{"model": "multi-label image tagger", "dataset": "simulated telescope pictures of galaxies", "train_examples": 97500, "image_size": 64, "crop_scale_min": 1, "horizontal_flip": false, "translate": 0.06, "arch": "swin", "norm": "layernorm", "norm_position": "pre", "activation": "geglu", "mlp_ratio": 4, "head_dim": 32, "fused_qkv": false, "bias": "none", "qk_norm": false, "parallel_block": false, "inner_norm": false, "drop_path": 0.15, "patch_size": [4, 4], "conv_stem": false, "depths": [2, 4, 2], "widths": [48, 96, 192], "num_labels": 16, "init": "kaiming_normal", "residual_init": "scaled_by_depth", "optimizer": "soap", "beta2": 0.95, "lr": 0.003, "beta1": 0.95, "shampoo_beta": 0.95, "eps": 1e-08, "precondition_frequency": 16, "max_precond_dim": 1536, "one_sided": false, "adamw_lr_other_params": 0.0016, "grad_clip": 3.0, "ema_decay": 0.999, "steps": 40000, "batch_size": 128, "epochs": 52.5, "lr_schedule": "constant", "warmup_steps": 8000, "weight_decay": 0.01, "adamw_weight_decay_other_params": 0.01}
Rows from block 5, named by matrix and row number. Rows with one number belong to one neuron. Each number is 128 + 32 x the weight over the matrix's rms, rounded and kept within 0 to 255. All counts start at 0. Numbers have three digits each.
# gate: MLP gate (model.blocks.5.mlp.gate.weight, 384x96), inputs 0-95
# fc1: MLP up (model.blocks.5.mlp.fc1.weight, 384x96), inputs 0-95
# fc2: MLP down (model.blocks.5.mlp.fc2.weight, 96x384, transposed), outputs 0-95
gate.113:075108084131166162101152138160142159184182164104126066121143127140145159154120126080139093138105100123104122141145173101142114077116083132120119116105152082102164152123158137111101145145128144091101130147133123104136142116150114142159102142130185164129084132109096171150149116155210165155
fc1.113:135131124062163161124134136143176096101115073171137045082150117095135135124132131093129149127127134097100113116135120149092090129149129134142082141076113088141210136125153107085116059109127131097117096156158132118165168122122108129152181139097144110074069120098112171127119094131165156129
fc2.113:124139145094099116169105169116139152098112097104126124150119116134101166119105067111165147197200105154152137110107169094110110148137094127172158123081132193157110130126182084109157131148089174129112132057084139063144135111096138113115138139126122081145126101155148174112160157159148170106
gate.114:116175125121104091179185158159117093052108159094169117079135136101083109146147114128143130171037170060147154178078149089194119145089187154174160182112169060138197154154159136103083142183073112134063143078082085056132117145111162179158055088096124141136152159105176156135122134114196105149
fc1.114:160155092142143165184150074159105180151185103137145124155219189203118107117116129047095177077140109175191093149036156216122156157142116158144052152101130132104142089106154124087138133116160129065109162145155122141179149145108097085147138161118135099131151179119089077142183080108144056162
fc2.114:172133153178128103131098193116070081125150204079144190114143176102136108163188135143136084162071162147082152141186180139190092128130159105195135115065121178102172153130145149153113149194143153140085120122132133162108178108103163139112055148128075130122197084096141178080164134255179211138
gate.115:182131141103131133119167016119202122114092110116142137151160161066107140142153090124079122172125144098123105125122123136111115105104153127089154132131137154131129124075162107131167123079115142189156139132150123120124169056110110099144089158118119154163136130074137108095110060137118143110
fc1.115:104167102122148134131143141153103077128156181117098149116112135155160156100144184168154132066126130134145148128181086167184141147168137118169084167117169099107139105169098115118162159123175132128065125088096115124151158124140100104127195098108121111142167126155126117180153122124084123085
fc2.115:157101170138155133159091154150154187137135141153099076128161176155118179110112113122105121105113136134129150135087090068134164144132123145145110152153095192143165095114120127143152150125075075074085139169158129115141215119121089139135066102137124159168106181059112111056126112176153122112
gate.116:147078098103143164120100136172164120158104132115108182157147198137156120159107099072161135093141253174094107168155190157087097121067148055117092129182120125087167073088142205137091119128131109072118140121106116103054169093096175183143143161134115109100139075161161128133111147159099165092
fc1.116:117119135120127066160118089128159206183116119132123094103064117151105127156177141105137114148094053084198119045109074135134160174112081167155193107092067168154104128097107157140142105148109208097093148139114152174111144179139081159194133095134102131134118141117093102123140092145125089120
fc2.116:096072109145190142100148135114089122146180070116099146131131124156075029179088109120072094166122141175110118148096153128094095108091145015160113094162113153096131131179120168165153097132132093129162097205113159093062132116070124155187099136175149078160114121099184171138172108164083095197
gate.117:079155142129122159060151113121146114131102146137147086177071126100148143152148184172103059156116105136154184129092194212081153122091059130136097173115107190142160132181101103181111136165128080083183124090135117126148137095085151100147117175102173102122145078129119115110106108108103136121
fc1.117:099101163132066211081139172117148089107129143184119103154100142074152106138138144160122108111156093083108140148129162219061161117115061142122146140192154149115114147119124083100131145099204156103146106163121158113135133146137152122079092159093172100126159120178103186087126110110167153097
fc2.117:130163092125147105168103104109184078126083078113164128125167114076111105165042087112137169111165106131131110213106159179122120158143104120092141150148129114124074063104100088153082113147166145173157175198147098115175142132133137158122116102115140098169128155073172096118176115124083150115
gate.118:174127070128103151141150128117115113129123161110114205112152189179081153197128176072079114077160119077125107134101129217198114181133145156106077164126195153136136081134176090105140205125164154117073173121170134124147169204100183164078100131075114179123154129149152141091228104161115106061
fc1.118:158159093200100073146060114204099111131129169148119139128148169148122164094112097102094164118097105179083093223108133188135107099155083125160080147141125135177098117051136072127145132087152111164085156137131147131114166170041160102048117233133156186101089133080094148097188123165117126103
fc2.118:129152151111068188126113142086144123066106131097202140128140104152158093092172150222178090091177126176106166110183100108098098109137154092116111123039072102150134097130066128118097045120030098143186132067052154095141057045159127107175084138173168108132109131118104086190084142120139148199
gate.119:124074065121118121176127119129100160123123081110084148119105076096189120167154129081117110109111181120127118103102156120122108105123095126149127185147135095065093112127097155111146146121119091134186070121115131094173143110146167104139107142145135145090118128136131108124112113128141115164
fc1.119:160174143094089120124158128139119103094212157140151138146108142128145115113095107129133088163095099110147170127104086122176139081134158126134086119132134110162181155141135096104148082158114128098096131139140078123082138130143117107135115137162118115161128113111108158111153158145125119121
fc2.119:129104119149143164113114114121151127182120164140152156119145120107056144139166101110187157115120173160068139153096063116098110127143144146147092127137185131148099105134134116102146094138164122135150120126094161091148129122097115144122134111117101136110146072138099157145165151139117140123
gate.120:124095173156125161123099121085108144133139115123166092124131135064139153154135121155102154155158157194169106166141092137175220116154102110109078127121125128170121163135137152127108131113128077137093135156128153114195175131128101113065121187118157143124085143113117114082113086143144146120
fc1.120:155078145137173142100136135112090124128110124129103139148121160112120085108184173100170154152177149130105129134102112139133161119115138099178110134117189105212133123164141087096115110108140071118102139166129109093123120161156110167104130154143144153107129117143099077083086138139115148183
fc2.120:089058167159184192129109147092130181126140126134106103144088128165088074091167147138121112107101109143128061125150181106134131167116131169097112102104136152172096178128148140135204082096120106177142140139146173135153135096102150102098107091143101108138160168122149105171121141156144145105
gate.121:084091096162159171080185043159113060110148068117096145079122143077117091218175054130179222142184156145151170140153145029111231146082107119081105104157119184144134159168168186095108169119148183150150123135074125061124170132129180173077134077172064168190118144134166079126120161171149172118
fc1.121:155061082132139115124076092076149144143117120163075063082143135102123128089127138124193112101125036169180126135162143164188136126093162117070125108127146078172194143054210201084137086161099166143155121129159180086171059170193147161115188087082120159119118032119134229085117118123233161148
fc2.121:207141099102232071091115182104156110171192170139175110195115100079075061156135114089138057065185075117149131152112136188156123157129106137128081107205152121099171153117186117061124184131106143091165160123141157078075162100175087132116134121148106154153207073122112156196095084179102136129
gate.122:138135150101157128110106148099121142165127121072141102098123127119136157133109150104149107138163134153125095133157176137112146112132120134163118142075109128111124146135124100133128097103144129119114147092119146115138182108110095104147167149099149145144154175160150125083114147090117139088
fc1.122:153123121099150152167156144134135100119134158159152125118115120179088154133108146192136093149175116154141167133147124096172107153106131134148114121142154178114091091138176169113125143124142123121077145106100127114152157187143132158095172131120148133105154109117088121190127130133138122144
fc2.122:139144148101098133130138137137139102107184190092141133089106152106099094117143109167155137098145111120153167174105085090102111140139142163094148111084127150123098105154122131162108156102167175105125119176108126148170126095128063137130145095143169132129119074132148102097140112133146142161
gate.123:066127183117138133136083147141114215056166203190098107085101100093090085098189075132104119086164174169205056189123110102102112081179071125137155139126077079070170131114190153160213176118142102179162051117077047145111139145092140164045121072129133255161081053188033067176153159055091139111
fc1.123:096135134124165128131100196105134111110112152123147126153170108112174154099133052176095126038097182137160142115148202227048098088165199083126084122170079105029154118110135168191212159058095117171148243097056143149132159130153069158110089078130068131139180238052101056126224255162096116165
fc2.123:183129107124165096134120099124179136146134046144215128081103168148140134145096155095162153193145064141062144123156116093180120199110113102108153134175199183228039078149131097116012089161210169101075185152164162090122112067185197128233181166115142008084125182141189142054043089141162116073
gate.124:131119104030106144080132157111107106091150194060115116137117082123227142148191106162160136145151128096128097168186156157052194059146067154119111147167147142128156166114122116064139135238125169127120108143147119072103143099097134138145145103154242073080184178179073105109076131088167107157
fc1.124:206202082062123183159098116110081160147101145143094050012091128101123186085053089109140184211057153204142073159163095118160158145118184177117181085139138040085118159091183163181071182157121094121131106107096089149168074165150124122142112115174114168143119150099123072150134094166158109138
fc2.124:170054111135090112144183105165103114183092126179173067141117190222138099154173144013145135163015126138151118160127183138107121113064118078103203149158160107183111161172116116118144225135116139128093054151128176120160160095074102190118147076090064126106135165138130144154133143104135059141
gate.125:080127094133118138079131078166077109157169147135110125174178134131082108134147115094107090100227059136160140110124100110153158089167123154125109171156177125086127130109077103146116148091140125135169099140090124081180105085142116142126117106146143180145100120144107105121122137126182134147
fc1.125:114088095165095139114129150112095087105165167103175170146144104113148105100153133110154152128120097133110170104125103125176083157120156148142162144107161111159184114118176130157122066176061100101064088163116159169203143082179194111130109076152186108092103146158124110142142167147110125065
fc2.125:127154075092162085109070054102084102125124102119142151089098162116104135107105188159152112166079133097178111146135123174109184137186153081131128174135115152116107136149115109172189142102145108166125129120139176137105108130151112104146082145125090123154083138148192114097167186081129199130
gate.126:092104110121157145094175151096129112102178128186164076126119115111094095076155182055160109062134101171057138156148149197169105161122175109127192095106125137133191154146130159130111125105132120104135112099121105132135088160134073118081117196133074117075069110132131136072116099132117137123
fc1.126:160161107126184090134135123153140124134135126147135066136167125066083128108171140131153155129149079217092147096141139155119133124179149199187168140123157111174171146119159122118103152185138116124161125166126124131110093151150075179115136130122115139183089080162117118025073106082166161146
fc2.126:126061104181127150098155099103103177113086119085117077125152190188098093140082113138099090140121138091115227079149155094103133119165168168128150149088135093155116073155068100087152147112139121131138141111114131094129156152081164132120147113166185113122138143166145088133150073166089112152
gate.127:138121127093183089142132170158153081103113142158181201133145138046137095163116162083159142165070116093098130218103132122137125178114203119097100106049093128149161116110105104105168124101188102216167094161144121158115153098147119118101158099098122072123097134138082089125131119057096109115
fc1.127:159176146215100113129156096133161086117145147149152135081113141145112166058059129119167115182128178125129075154135144074149130082125175116054062132083127195114135118153152147132131111119160109161136145163122138111143121117108089073191098189095090179151147086151083183093143128084111164140
fc2.127:139072095072149132044161135096088151177063136123075149099183172131053121152135086113138122074123133121129129185159128137184146175125077131136157132130153106160070123146101173174141108128088081183146099151142171091143097134120144152096110114095135087114106127157148087150167126138106100183
gate.128:122142109133152124150129153097104174146121212155150145083120089137099073102074124092130113102124130191106130169141121102128115063185072129133156166118112175113092181148125108225093152098100106148192164150131130088125092102136131137165070103168156093152084105173151133133145144148153118148
fc1.128:107081115138149119115162131189153139102121058120117112040135095080100119128097152063168142129180110131121161162166142128120108108121132079148171101170087140152108113171181135151137172133127138133080095246156080164139114130124114116127097132129097169136139147088132101159166122110193146128
fc2.128:162173119160128182027156140167090139170181152138170160094121183114071191114176084095137165116121134075081144091128061093146170175131115144129123132093104170122157179115110172117118122103071057134050158101105178164071147131144137130100125084074163096107114116132112108121121181072081155096
gate.129:107119111192172136108130156129105096089111147155100145108079108141129085121118148114128094116150125087125151103116115118119102159172153073091147091146113091103103087110146144111100109139146175137127140160080098145133132123149118160134124128116106103109156115164149105124122120124109100116
fc1.129:133144111158141123141098069131129166170119111110129130160129121157124107143106130160094158142132153128094165094106108100095144164119133100088147085120162118151165113161140124103112125119147098102186106116067129104109138174126118125126135115113091130128134099130146128100117079127099124171
fc2.129:182108120088122140106108107103157168130130100131129099143137145143111160114104090087108097107092162160128121113170119125130136111087091101123109146086133102139109132141146118152149134142117124107099141197131200110112131171129103127128175091156117136118095140138110195101197149149105121146
gate.130:119146109121141187111129120150093104120167173156146070138165152154146131103113161188097135102113102159106137123159156116115151103064154085115180127125137158113178104168119126110153139151138197089156101160134134072160148138130096138121156110165138148139207150080097119133124151150109143090
fc1.130:099135124135070087119109120120189124144102098144122170064116134147074140179089088144134129164096108132185150098091085081110132154189143135126105143104106079111087109166127162143128092069141083152111142152075151159171084144164185122094122154109104126113055144130113119163136142108118139115
fc2.130:097116117107153123124159176141117171145102153132118064081167159149151108119152183128124108136176155098150122088113118114157065087114121093161122086095118158094178116076190098136082098078130143159150099117111095141083081103124059118221111163173115117145233147145131189147106094143170117151
gate.131:150111163114169074127103131183067110148063156153117105156092149134130077172096120190115147139152099093129082145107134046115146125083103132114110135098173143129165218138139137143086084134188116149126094178141143103172084117097162097114094119123133163117157112142165080156141149143132099175
fc1.131:156109133158130081139121128091094093128186117115114124193165140106106119101087107073090145113118152174127118079124112137089108104135126148171122145136107143129086082116141064111065129154118134117123181113106151177140150127144133173198117113131116143108141116095121107142164120149148116095
fc2.131:067107127146112059181125131051111103097136122185177153102131118106082174094125103119129152164121108084177159124125141101145155135148168124114092112090138104086128065147149142090060139170089182033128125151150158155113103082039122145131117131122092115151088145176129125142134113192139120173
gate.132:083114099121106099081117139130144111080143164156121134079076108170107096160184161139110095100115144071155204089107123089144056141132160131175109127111149089180086143145122092046098120149154088157163104096127148106128124081147115116110125135173158125136170130122143187114101206125151146140
fc1.132:088125136116086071141113116136141129124192121088152148136129097148137087109149140169140159100094145033161138129113153122127115090148146166158083126059145129118137129143106151089072125155151118097108107095147105105144139062120103102077100125071132085075115140141146193125058114108155124147
fc2.132:095176087128132139147089124130145138165112139127141079130155120168116118126144128156124131139158120149073106130167145117173099138149146076109107159091122079170082151065055065129139099115128090171161114176118133166073125164137092138117096141135133086098099122187127141129109179129098146175
gate.133:144169120103131153058184121084105116073066061029130141123148081086129149157185086122110082044165130135141160071151129171142141204133173145124118119125129150178145172106163118153133115147067147158102093131134119152152157115159158124168194103073148123160122147135119186144143152128110087125
fc1.133:136103110168103106152103153163132158088133135104154131117146171067177193054145066150159122174104141120110160108125107125119119175117135146125129118236107160171097170121114143073133118083141177178165132156198108117110160174118138138140164119134131082160079126130047141099121140079140155152
fc2.133:120118088124136093144171079150085128134147199149128150134144183102120114128112114104143144093183111129100117119195144163137114043166115072162120144078130140104177095141133166125170100107123118087116114162123151098129157082107138162112065194153131149122112170111112122099096076142114082096
gate.134:110106117113172152150105141141145115095164157123086168154078171140101054146109136150095144117108137136138092166126117171105096151119096149128093126095128092165124146070123176183160160096101117139097127084146108120136108163153124104125120111160107090096123124113146158150122112152171154169
fc1.134:109112117164066061122163161130122102146176132137116102147121101186143149107177106168114171089136191137113112087121092114110130145136124093135135163133166129109079131171132178120107126171085135100134137151141141130156169085113117144137173122129110146116138148126112092126119107122117129136
fc2.134:122107183143138139158169143126153080118166145140140132120150076133116155121081090116088138084146166123149113128151076128085138096107096116100194183137158163093151149086145100103104111109148092141120130119157104073142123158103130135151130143154127170129105097165125104093150097164111089162
gate.135:124091148159138155146132101185140165156121133108117124091174124134087085125090139113160096144170128155177106135118080115137133131105193155140146122097090150155108113097154182137094153157080082070096093128173100138125122159120169114082126183123181135111072108127160110167079100120130140084
fc1.135:112084180106086103134057144129105145127112176131093145092170124144124153122161122186067159131137149114197077141097128143104158128132148168137125123145086128111122148118190119148176132158123132083144171099110125164134119139126103160088124124104141153141153109124108115144156168109102144131
fc2.135:154159132122151119147145151123107123160176156142090153138105136165119128154123123130165157128159100117147139129131097092130096097069101145084128141107103119104118163093177128144144150106128111140127090173114101129163129148125069172133131143166082138133107100155095120138125142114145196138
gate.136:134141151161071124120155108138118170181151128090100148145139113139110131123062128100078202141101158160137120167087100113172153104139165133202116143084141092090102159101124132185170129152137135139118139121131149180120140140106114155191065118135128156113123079110134096126146122174116105100
fc1.136:068132124115073123102144164102099125163084090111145154201126137104145173123125158114130085180132099096134096133163101112169143140143190100096098157106159082063107136108111152125139109160134078126176131123151161209111108110100108099091099190110134080169107150155119133098153141149093126098
fc2.136:119108153179122089107115021135149157120162094126219157124111147184172090094124110098109145137141154160153124145119213105121106101096101134081150111107126124149096160133120167157112145141122149141116177107122104111074111120140103088137059147131144167169131082111167137126173159162090094124
gate.137:153153113094114069096132149138103115132138140122152120144144096090102092097125151098096095128167128112101128157113136138100129154098132175056177141107125088101139076116111138100115103157112141200138077115143216092186143142134135126141189081134127096111139159112112171106161116126090088148
fc1.137:119100151133140130102150097117153151132090163142093139095113176133165167106153091164113132079133143158154144182141108096077177141127138104126080079169108165155112155109114104144057124149133142116178177140188080105131154132096123134074074134125087167154122110167135100147135184102140097061
fc2.137:095166111117192089185103174147080152132125108126141136099093077096137088104132143134197144112143078137126119140086148142125122145104123218133118124060134085062116106153136135133134118179069171058155184100172127127121088101110181128150170170148187154126168162116113128189143091227151131132
gate.138:147117149118170142124101144095107109066101109101123111083121142120114074137140151055083109118111143114126115122116154154144165129123133134135150126154095168085110127109080213129116145116094112138115112120127139166143108127154104150158129152107131132126139142187120036112114134125096140144
fc1.138:121119181157149144120160143166118117073138155196125126093126128127129120111133101180118129146130112091100126096158155143124200150120122147125097152142112104088117098133132119106114109131092139123116125118142166134132107161199144114126178089106106130152120103104106071156127107142118151095
fc2.138:145142131167118108171115135126078168170091104148168161108140155103154114107122174092123129130168149150113127110143102146128160085116067127053107134160111112180181133182149153115130117098128122159126155112135169106084159128134080118121115144115099095160125150154125139099124071108171163112
gate.139:134147113166164127100143104138026131174094161150158115114111113098109147051137156163123132121139118077132103099163067146089084160092124139106152195090112139134141089169163167146121069126096197178186147190172191053090082143129210109140106154172122095104068095101140096113202151079099148127
fc1.139:185180124174122119122143193127106076102104103111170127106149082084107151061099124145121073119145127137073145151096094108158094147084099081122163162088095167112139150160114124160137089165080223169123166114118121102066115166086195120162130215123115098083115106122111117100136102150101144122
fc2.139:065079109210151167088159144171167072086060093113117136168174083178161098141137122143151129150154110070118180157107070073081072129143160043096133181131197070148204132116177151104133118165132121133119116093153094128121137138108150141121129089184136134153066164179134130095129135133135192172
gate.140:127115133106087138143162130122129118127077113104118085106117152158168082137133169137101069100174156136130116114115117155174124115068145099126177137175128105121094176165135136137175175114132096147106127107130118100080127158150155115061135148110132113089094134121108127117140093159155097124
fc1.140:132091105128086098114174139101154157126158130145113099090115156135131097086102135111159109106157172132132140133149188138109124118099158096122184127134127147097132132123126079135104144081131136148101122098119073111144140140162135160110129179093122129128116137197105139175146119139111150097
fc2.140:160147107112139094106123126093121148188109103097141169078148119115155118166119086143145127154142108183121102138130073121156156149102105059136134099096126153134131119119162177117117155129140129102150117163096086135157136122165134125118156119105155123082148129136136123102124126101106171145
gate.141:117118133118140118100147133052163182126149103172122158098145085139077134137131155084103071185118092116089128128116060150118119101092096134134084162121097124098125158043080100167130151163136187128153145134110143137127126156189148140149094171104142147117121053060113121128138144133134120137
fc1.141:125156081125111085133111186108123164130083149156172113133176185076098179138156148132141100115116087122097107091200108153107152138084094120135128117062159129143078145129138150170108152109145144078096176062138111109173103162126165154092116115173110116130168123095158108134167135089138147122
fc2.141:132156119146152135166108132132167152113085130182126124171107083129121163097146114167132093109156149113158139174173093144134089093080113137125109135101097146150124064128058144162145055160157197173128169135171136111148129144129153120119150181134104094087078148178086152144166132101156154088
gate.142:104136086166128095130154108088116148100114142151120137138149136144130128149101114132087121081169121138152105123139110171144083077139172102120118123099127135157090150122073143101129087102103167081150166129122102102166126078108132151165112111123077092119124125122122101108144119086054105067
fc1.142:178106185117125124155135128110124086145137106110125123123123131135112112162131133132201119148073136120096147095106115108113117163133113126149159128175102103093113119117161115124098176143115130188122101143117158110126143121093162079111181136137145101158116149127132109153115129126149150172
fc2.142:112144140151131096206130145094170134098151122139095099151111127140083090131192133111196125129139155120115138092083137116130079111133105135182123165125094158123148095112126109102102122144137107058110126143132069102088107155087149133171094119141134126156112118108094152119160103156148109119
gate.143:188166106109121097094097145164129147157128135139076072177086139141177096126165136172107121136095105142168104146169113142067126131118112175109168168121132110149103126152126108084140162170126155148111132147097146104170121162107170113115124125169139084057137089095154104048128146150111116149
fc1.143:092127102146161075093105106162123148132115105124173150119083159132122160080089174172132168141131117145110143127120141176094113166114156092136145110107090093074155119086153080141134083121129123217153143135114198144163103152123138150111111191113146126070119118123119083090147112167135175145
fc2.143:118143179142050115062113122180116127043085108150201090112185117077136095123148149132142125168099099062158155161127187103128130122135151147154174185155078140140103136160162111158125091182078164152108112130116102097130166174064100081120116140152053067098157122118132151132110151070088192157
gate.144:129143130114161148129103072154153137099137170125068125137127181110115153128107143121093136148139131169186129152146140161107092126149107156154088101082132120150115105121182105122108163127154158131113108102128147115147138112172093134133096126118107099113091122085138198140091133095130113188
fc1.144:138108116106181114165148162189164118140143191110133075146099127134127165144121161122151126131129094120169128133106167160091129124106128149166136117110098121157124138122136093157133096132132151110123138096125113115145103126154118130140124126165160090105119164111126121132144113116132093178
fc2.144:109096110149109135100155114101106159095100109131093120124144151157058144104125132138137120167137105132149103158137127084109177121189142097123156138152133125099139163163126088085138123112114158175110118167122096073155089116102128151130094162134089125121132131109128127168137143062144134116
gate.145:152255149000141144067117120061014044055104032147191127091155022189074193245223171081183151123089022152126083072142081106136105205195211057192211191064112108013129131108239187158137134172131195102132080180146095153215096058159125088145163135219063187255224111022114119211053149102122131183
fc1.145:167066131116093179119134231135131051139085146092073186245193063158187095114172115074206123022235032095156134111142181176015210106115018160160075240118099240032141145061129074099255189184112177077156089173175164066052150007073097127206108115132146108107166126180083205098070142095133112128
fc2.145:255094193056090167133220159103025161109055112108127125143110168183146127116221129081108153187040150105176203156083158121186143070134159086081131138141199132134093212144198175082143205114072074143072073122187116161138120157064110177181142105150074149083197097191130171133136167071145043111
gate.146:105173150105122105110151166199133102149139161057127109127122127143106126094133109113137116111146119103137153126145137136126114124108086092153140116161119073139164132091098139156116114162174142129095099107121111109149168082101160142147213068130175141186190135126154156154130090155144112178
fc1.146:087153106094090116104160118178118117135132117108100119115159100146054130074132151080140112124131106058114125126122107068160136138136104106098134129142145080123150135091172172118115125146155168178092137077094137168095152159071149090121162118163091097180153083130163133102155068175109114111
fc2.146:169098180114106163183104132090044081130129109154122102083086119061129150137068158105107131121159112150097119142140178099090138130096138124152149131182145155184157153087136068134139135107085102158113062150126066132193169104160094113157169126102053144133072129096099177134122132097138110117
gate.147:085115070000137116150159187160101121173211130131104111155135102155031100067165136056179128105106128140051102195111152111143104120098150102184161157130128116130165075144149147158129078140107159106146155161166144118164144152216051184080124151109136194067095130171160126128119096140126134123
fc1.147:037147083119148134097038132111091135065119098166109171131089106070082135110039101119131176161179096200130148079193181125081075067171166145115085090174173213167164198121101099106128140138111124177081130160072115079154142158136160136116092152100122070086168156099157068184135148106184143126
fc2.147:187114203111083178110234092085082154106150079082144059112114147126133124104107101070171125098102203121155085052169078107092174126081153125171139135154173098100161174165069184084120110087135183135062125159165124127168099144149127078077098087100099168155076116122116156093180121121159195069
gate.148:153184160113104193150161140131069112117082162134132114166131133144165079089132131141095092183150121148170167147107126146123158160122156197163120119126127157091072129132091134153180139175176147134100153097108150042110106126122120148106161083179133108186168128129132096125165145130150128135
fc1.148:125114135184098103106104135103140083153126084110142148092140174137070115155123098147185130163113126130107093166108086117130065128132088117148117109103148109124165152192132121136132124158149090119104162138170117165161116082076058144125140112097086147087067088096157119117098062177108130165
fc2.148:133170061120142158071146156105154128093124095108118087081091157156125139109103181107140156165152183102131112098127150127200121146171148179102137172132109124107132125103182161089087101152108160169168159172103066156167050156081065140151134136181133126148137111095110077113113152157117137119
gate.149:143181132130102118158200092073135164149147144085161120096130101136108123173118163136094120126146176161129114128165119130079104146145140106173139138154192159095184143134077160162036139144106118164134152092159160119161104121116103083130167111097104116113079118108081091133175073126163128120
fc1.149:143120114093113110199101147082098183132077146172127136116145119087145113148110064107131103105187153195167099116126085098129096155160104222069130106104124172132115074091171096098114164161132093095079106178119111135151170156134164207148108154108159130125120125119115113164086143160120115142
fc2.149:116065106166128115076141146147174074209050102177138091098129130105117075092161165154122150130177153144140146147084133106076134181092110069129125142104112093146106170146129122131100179178068181086123198120119160177152133137133105164178094118164140123134152109104183079126184119128118094154
gate.150:124108142102139097137101143129192113126109144147137126090084126145115083159101128115107123061115096136100153096087092131109113148090175090109181158197122110129149115091090168130133101116084115107157110122068099124091136137086126139176129127102138152071096098145109139100109118072127095093
fc1.150:113125142151126162130147161153137094107118144144128176136138074122145103094115132140124108115132146096080126117157212122135121087155114118168118114116172104127100111105155096102072119076136085150153132130149213149138099134124175169122134121112122108154141131158138130116124148094123151207
fc2.150:080128128056062124124126123150122124082118190136113119123146142159125141153147149100093117100155101125103092082118108081157150141131150169094108155078136152166066161153110141104082188134107163083166153099191114163188133121154166104082139092150115128083082135134112149108134101110123064108
gate.151:106102112134170122141099118088134113124132124126126157119157156099152117124192119113113129151161140139126147125111126108144097149137105066075164136149105152168100122120153121119112157111155098096106108187095074117115148160137103144150122137125079129154106112102166127171138138099139090097
fc1.151:110075108193160105130146153121147103108147103105121143132154107131139157153124106115110118125158162102104131163111127140147116146118117117145139137176128115157102086133104109130126126114150175123162135157158140088075122098137146116130156136130131113128137158121071087090160170123154106132
fc2.151:185104136089088070106160120180101110138199104145159121124133154114149148129135072145137093135149104089118174157141135119139141115118155146127069080111068159109148118150152165090076092139132099155104054126122098124097083133127146120135107135126179101104126150108138098127141144181103114147
gate.152:098156166138096101090163198150152097155118146117162124169124156179143102113150069128186101115130111091093151117107183153151100152150127138220142126137156106207075143217065156098133121138145073100159128148154129101154160134136115140100111130125105117093108057107101126126088137128115151123
fc1.152:059153088129132158185149134100138142185133130116171155122132122154112125107120129113110156089125161182066139129109142119109170150158144084115117142108137193131145115112121150152150089153064135164145115112133134145112184173149132173153131117190152125111093190138110090140120127118106171062
fc2.152:138088086146085107093149124187139148050145128110174143130113131089137103108102136149144144118133141095156115120096174175107126106131148128163096107085123130106153172091188186100133179162078117062176146108172147067115153099113181167182107106113069105096131165089144146086095132079131116148
gate.153:141143149123104107108155105131124117119142118079155142159157131119098121138108126099164103119112106143106098093168136103138156147131149072109140114125105119133136125088148139113153142081142145108184140087165118140120195153115182095136108160119087118165103113135119121106127127112116115135
fc1.153:159083153127102136132122137096136161138072098137152123080105144115139145113123108163120124138111084145100123134127112115093115064142073137130149115128145093058110135133095083108121150122137133107115117113136111121111147133118090122090141161126146132136105085129101114117111132172158119112
fc2.153:094087113135161135134116088132154112188107093157095127150126078182134123129107147156109134156136163111137127132116170154135130128140144112120105124095134151149134128129142126126061128069104136112135150134108164156130128077110182168129183144081101152081133122132104132100095119161097149142
gate.154:133169134075109138192189119125074109130066133114085101141097067077073062131146169123110120092154148148188139116094134080109129151151116077151097153052159137092123115109130136124121141128147155130152121150139122150092117132156090137128175168164117143161137146094072157149091137139165137136
fc1.154:135147177139194083182189133099131142158088102055079079086167158103065153129101155099133082181131126167111161157133145149153142167119139061152090072173129134131125077113114126118103111120143168127108158146093183165175122211135151163111084194151092140133113136108133099173209107169190153149
fc2.154:104122071174151139074176111095117112175159166158112156067088120177130137164160069104181171080122157179130121092100101099135125132113174109134155130084128121093105144192108120090109104158153087151142123085109119166097142149163148124103111186064130139160075136090112055099102106129160126130
gate.155:112136141125161174137140202128051134127153157093132185125149073170160105165164159123131114128126122081090064107106124120135160127149074141110105153085142116155089125081104202092103128086095121156111116182184104109163179160149078040060150135215133093122114140106157100133061163115132098130
fc1.155:137145122145152102158153110159073155163140134133090120150042105115113140107102167134140147168125146135126106158141128098180153125091167115083092092119135068164110120134131123159174108155156078118126120170100143151157091208104043090149100162116075136111107127124154149147203130148161127106
fc2.155:157104109107152135113098121150149176158118178173146139076107128142106146143125138161067090159145123144104127122087120132089109130096089126095169150104138051135069128123129136068072133153175192194216144103144052119132137095126083114073187103154157203106159132060188146110076167153113071136
gate.156:076161112161156153131166158137073108155138094117128101131147085169100134127147086173104123119163163186126126103189117160118175108037144072132162114139094140134140117116132154134095098158106113106194147143121188126138108053175113112150109102167121120113137110095119114133150108040204128164
fc1.156:134175150102128121103134163218108125101194123108155136156154136132178125147139127148105152124138125098078102099165060108111120126126135172193095141116147151102169135100120089160138125142115134091142186108127099123170079109127166153082122103132133092143097170115140110155123147057148130131
fc2.156:129100149204111139152077142138126133110135162160177132139183156163176100145151119180165124121078130143141139123146114164088122130142159109153183136117123105155209087136113172153102119130100152161095132139076098125146151104053118091202110120173148162080061139181194137136141128159083159149